{
  "num_classes": [12, 5],
  "norm": "batchnorm",
  "loss": "cross_entropy",
  "beta1": 0.9,
  "beta2": 0.999,
  "batch_size": 64
}
Rows from block 4 of a small image classifier, named by matrix and row number. Each number is 128 + 32 x the weight over its row's rms, rounded and kept within 0 to 255. All counts start at 0. Numbers have three digits each. After the name is the row's rms in percent of the matrix's.
Before each channel's rows are labels from the 100 images, of 14976, where the channel reaches its highest value: "top examples" is what is common among them; "place" is the part of the image that holds the peak. Only what is clearly more common there than usual is listed. The data: gratings and oriented noise at many angles and scales.
# r30: branch 2 reduce pointwise conv (model.blocks.4.r3.0.weight, 64x256x1x1), inputs 172-255

top examples: very fine; stripes at 120 degrees; windowed patch
place: top centre
r30.46 096:118103167121128099132124100145114132135095088156150118092086093164148116045044098171119127115165141144104067153139127158162145117067103104167138113120176103091132086166132117092053086149148113150114147133168160134156112111119150117133144128090067111122

top examples: very coarse; filtered noise; stripes at 165 degrees
place: middle left
r30.36 105:059144131138110061136089125074152116120140133153133072081075157128117145111123042120097078142154138132120146130150111163127143117099134189135135118109174139133100115139124106107117126157125122104123138151151131109118121094119113144096157122095093146096

top examples: coloured; coarse; stripes at 150 degrees
place: centre
r30.50 099:114112055096158173100178086142103052123142157132108152105083155161073091198127139064095129163092161135118078132100154146075142160124122146106159152117137159130123071097147126115100122095138130066149154067098116150138146105117113131086075109135093094129

top examples: very fine; filtered noise
place: top left
r30.41 101:127112132122093122136153085146076091120173120153076118086165145109122086147087112137083101131162166166097159093129082084103153118096130115129174130152094099144121107105130068109110100157115145174113131154145151114112103122080157097114128108093080119118

top examples: windowed patch; medium
place: centre
r30.27 098:106139165159111143110201110125083123116167147137122203117126146087182093117092104193159122082073162127076095153095076069145103113088150142147172103178094125101106129132133105103109066154096130165107178097177157154158118075112142093099146112125097131097

top examples: noisy; very coarse; stripes at 15 degrees; kind: windowed patch
place: centre
r30.47 102:066120106121117125112151108064095158078124155105187133121044162136132124106126134115114147094038115088090081165101114125125086111127149160139126127106131171139090135129110119133152122143127125118143135065133112151156119134130146124124146181120150136143

top examples: coloured; windowed patch; scale: medium; stripes at 165 degrees
place: centre
r30.33 102:197104127113140204104123139119087089164126161144089130120061104149132077151140146134184146138107154137123085113104142136025141152172105153128165129151114147127112072093131128122080100124081104081133127099115139162102142082137109159071159123103085081111

top examples: stripes at 0 degrees; stripes at 15 degrees
place: bottom right
r30.1 099:109131088113084141153091132126118117169092127136071118127156109112127146132142119069080096139159092155140140103147160127104145108137108131072105131121132146155139150128101114067138138107104139124161197118135146152165119151129113118163083113114098124126

top examples: very coarse; stripes at 165 degrees; stripes at 150 degrees
place: centre
r30.9 098:046056129120163115092107091074129148124169182132068134108033169153097139155138160071063076088108145123094150084119105141114157158198133229095098135152100141130099101114126086116127112122118070092125109126120131114129084099132133113048095128126102086116

top examples: very coarse; filtered noise
place: centre
r30.19 104:141166088097104131154089128099112153108119157127115064128110127088107119124146107124111163141109085106079130116118149109095150065098074123149136102097120164152111136146116084102130094197131119162122180130171125146202081126157148152115191156093108135092

top examples: windowed patch; very coarse
place: centre
r30.7 103:148171077082153146163108171124067102158088123110173109102101068117087101138174156153134181114121060129071105126132130086150103091106156169176111140123068164135142179094142112136140122160099121124133156137168170151125134103147125155152137172120105162117

top examples: very coarse; noisy
place: centre
r30.39 083:197181090084108157132103139141109082138147120118160101115159160124090086129159086099078104183152118113175157106106107094121151153000072030140171106120173097147121134094092106100082107161086109122142150134137100163148113120105083173132156189087072171097

top examples: very coarse; stripes at 105 degrees; stripes at 120 degrees
place: centre
r30.4 102:080086134109145125154142119078127179145153157116094145092096155187134153166105165100114129136097142098130078104165100139103141137138136187094082117139095174110131152177175063113130112169111099123150185131151154127170075132123139137122153162129086134097

top examples: dashes
place: centre
r30.22 099:101103159148116126087092063143110152092098086132145061130070125092174105067079098163135134118144150159113120119111127118099124091097099150132151106118184124093122152170140134138121153171174137128114106112128112142120131127136153148130170176142199155187

top examples: very coarse; windowed patch; stripes at 105 degrees
place: centre
r30.62 105:142119128135069135138105147125161105171152133119100115109138154097105129153169112079103144155121074154139129115129107099141195125129130158145135132132129102154142112137128133111101113129077138090135181123143133103162138117089143081144095097125100178139

top examples: coloured; stripes at 150 degrees; scale: very coarse; stripes at 135 degrees
place: centre
r30.40 092:117074077062120155148121142166095064195116117160103149068097080093101116140142106084075121123131110178095116081159129138107148117166125142137151227092148143115121085127123155109107124100104151097144164097143133151130152131104123126132070120100082126108

top examples: very coarse; windowed patch; filtered noise
place: centre
r30.30 092:139140105047063078218167168158132086144176086061142137085164139065090136095177095101061101157139059127084130161171109078134196159117136093140114102095108137182154183126163091129143118168118139149148176153192151142140118116132123134137156093107099169078

top examples: stripes at 30 degrees; stripes at 45 degrees
place: top right
r30.14 111:102090107115070106122073127110172095143090042183066062055123111103129136056130111128086125136157067161086147097132116176087159130123137110090167164064172092110106089145137111083090105106126156075134091110108150146128103121098151113146102142116101168134

top examples: coloured; very coarse; stripes at 150 degrees
place: centre
r30.6 107:123118081090081188133106112116114120158101149106122095106118065141114099171126103159107162158126146166085041118124179114085175088151114128141177149098099184126110101108144103084103148110151102134142154115106128147162084116130128145111095127117145106130

top examples: dashes; stripes at 75 degrees
place: bottom right; bottom left
r30.55 098:155175102128107133117131134119125127152107143114142102133089175128103122170114111147163118134109125120127122145096097139116102063135087116117138107127168132127116126080161136090103111137102126086106177153131122155183102132139091158090107150114091127113